config = dict(
    spec_augment=True,
    loss='softmax',
    text_encoder_fused_qkv=False,
    text_encoder_dropout=0.05,
    warmup_steps=610,
)
Rows from block 3 of the audio encoder of a small contrastive audio-text model, named by matrix and row number. Rows with one number within an expert belong to one neuron, the router's apart. Each number is 200 + 20 x the weight over its row's rms, rounded and kept within 0 to 999. All counts start at 0.
Before each expert's rows are labels from the 100 clips, of 14976, where the router gives the expert most weight on average: "loudest band" is the band of the loudest frequency at the time of the peak. Only what is clearly more common there than usual is listed. The data: telephone keypad tones over noise or synthetic speech. In brackets: how many of the 100.
# router: router (encoder.blocks.3.mlp.router.weight, 8x192, trained with AdamW), inputs 96-191
# up: expert up (encoder.blocks.3.mlp.up, 8x192x192), inputs 96-191
# down: expert down (encoder.blocks.3.mlp.down, 8x192x192, transposed), outputs 96-191

# expert 1
loudest band: 4000 to 8000 Hz (45)
router.1,197,193,203,173,199,172,212,194,189,181,195,191,223,209,200,196,211,213,212,177,230,212,237,211,212,174,193,184,245,191,173,240,172,195,190,191,178,196,159,168,212,184,203,190,191,212,225,190,213,206,201,163,204,251,216,221,219,219,168,203,179,182,221,222,217,210,182,199,207,230,222,226,182,216,217,212,200,208,242,237,217,187,197,176,200,155,241,185,200,220,197,225,193,194,202,191
up.0,199,177,168,235,185,189,231,207,184,170,173,199,183,238,197,214,216,179,199,180,170,197,171,155,235,236,196,202,208,206,195,172,212,213,213,216,235,201,194,184,191,210,186,226,187,176,185,221,198,174,183,230,246,183,215,234,205,242,234,227,213,218,183,174,213,171,218,202,209,172,196,196,179,192,166,194,198,201,242,196,184,170,190,227,229,197,198,191,202,179,183,194,154,192,225,220
down.0,211,184,201,195,213,210,205,165,235,190,208,182,248,194,232,195,171,206,197,214,203,210,204,171,199,143,196,210,171,193,186,225,208,192,237,202,206,230,195,223,209,201,214,177,186,208,169,226,240,196,216,178,171,205,223,170,193,196,205,205,193,234,215,244,198,189,187,209,207,207,169,202,226,224,212,234,173,230,201,196,220,177,208,202,200,180,200,158,220,206,194,183,195,201,217,206

# expert 0
loudest band: 1000 to 2000 Hz (66)
router.0,236,199,214,190,207,197,199,199,209,211,190,173,216,163,201,207,162,176,196,197,206,235,173,221,196,166,250,196,211,184,212,185,205,202,186,192,194,211,178,239,196,167,176,200,227,161,192,188,153,166,174,238,228,208,181,218,219,218,232,201,194,227,194,184,194,165,202,167,213,183,223,197,202,176,243,198,219,205,211,218,210,212,202,195,213,189,216,207,183,211,206,189,187,206,211,199
up.0,157,208,207,214,183,217,180,197,237,187,227,224,192,208,190,194,214,222,201,204,165,211,202,177,221,197,197,192,208,181,183,178,171,200,170,177,173,193,187,202,204,201,217,194,178,228,218,191,198,216,198,187,212,174,216,199,181,200,187,174,190,237,203,210,227,170,167,201,183,192,230,166,214,209,200,192,212,226,176,164,202,197,211,185,208,164,223,202,209,214,219,199,186,170,197,197
down.0,215,227,221,160,205,174,221,196,165,198,154,184,179,203,203,204,195,185,186,208,181,184,198,218,203,216,200,170,174,242,192,201,227,195,196,219,204,165,221,157,216,224,203,199,201,195,198,214,174,208,242,196,207,195,191,204,173,184,199,205,220,196,180,195,199,227,204,222,181,228,174,197,163,208,212,208,193,204,209,202,197,203,205,234,201,182,180,210,217,215,208,221,202,234,205,195

# expert 5
loudest band: 4000 to 8000 Hz (31)
router.5,218,195,212,185,199,205,210,176,223,209,225,196,211,185,218,195,199,187,192,219,208,192,222,198,179,223,172,173,185,161,203,215,188,227,209,193,211,217,200,161,192,216,187,217,201,205,234,198,222,224,186,171,205,213,191,186,201,207,202,174,190,182,214,176,227,205,195,220,175,190,224,208,167,225,201,215,222,211,210,203,187,196,230,212,194,194,204,215,196,208,199,206,191,197,192,176
up.0,224,184,199,189,197,201,192,197,166,165,193,215,231,220,203,196,162,207,219,173,193,242,195,197,184,199,174,172,203,201,205,178,241,203,193,184,186,181,177,183,212,211,235,204,211,186,197,190,212,203,217,188,188,195,195,244,192,236,179,215,174,198,245,190,256,203,180,178,206,205,184,201,182,192,200,179,213,217,206,202,209,193,180,218,198,172,199,202,203,162,178,210,192,187,200,199
down.0,212,188,208,229,198,207,187,198,180,200,202,169,183,187,201,194,193,214,199,214,211,188,222,195,208,197,194,184,189,180,191,190,197,214,210,203,228,249,186,206,220,215,203,172,202,210,207,190,221,205,198,195,194,210,173,207,215,209,237,240,228,216,212,209,215,212,257,200,211,205,194,197,195,225,230,191,185,189,211,241,166,258,184,196,188,178,175,195,188,186,197,211,172,213,234,215

# expert 3
loudest band: 1000 to 2000 Hz (67)
router.3,187,244,183,177,189,166,183,231,210,200,225,230,188,207,189,200,225,203,170,193,211,200,202,216,219,210,172,169,188,233,203,211,203,210,197,203,211,218,191,201,234,178,222,164,183,226,205,247,195,191,214,215,199,251,230,182,181,207,195,195,158,181,221,198,184,223,201,194,226,230,235,180,209,181,196,163,200,202,179,183,210,191,197,219,196,186,181,162,190,185,195,191,197,160,177,211
up.0,223,221,195,174,191,199,198,192,216,182,222,242,197,228,176,201,218,188,176,213,185,238,245,192,231,208,184,218,250,258,215,183,223,203,196,199,203,189,176,188,187,194,175,191,230,226,206,201,199,189,209,195,166,194,170,204,207,202,198,200,194,199,202,157,209,185,171,186,237,212,226,187,162,190,207,192,203,192,175,206,213,232,240,190,197,193,222,192,197,208,196,196,221,193,199,210
down.0,203,205,217,226,205,226,197,185,187,215,228,199,231,170,193,186,186,220,183,227,231,217,172,207,200,215,206,211,229,178,224,224,198,211,172,207,209,230,201,197,186,205,173,198,201,191,187,183,202,224,187,171,220,245,176,185,194,187,160,173,244,216,219,205,206,217,210,212,177,198,196,217,199,199,236,200,234,187,212,179,190,193,228,216,196,165,214,212,196,203,190,186,209,161,207,196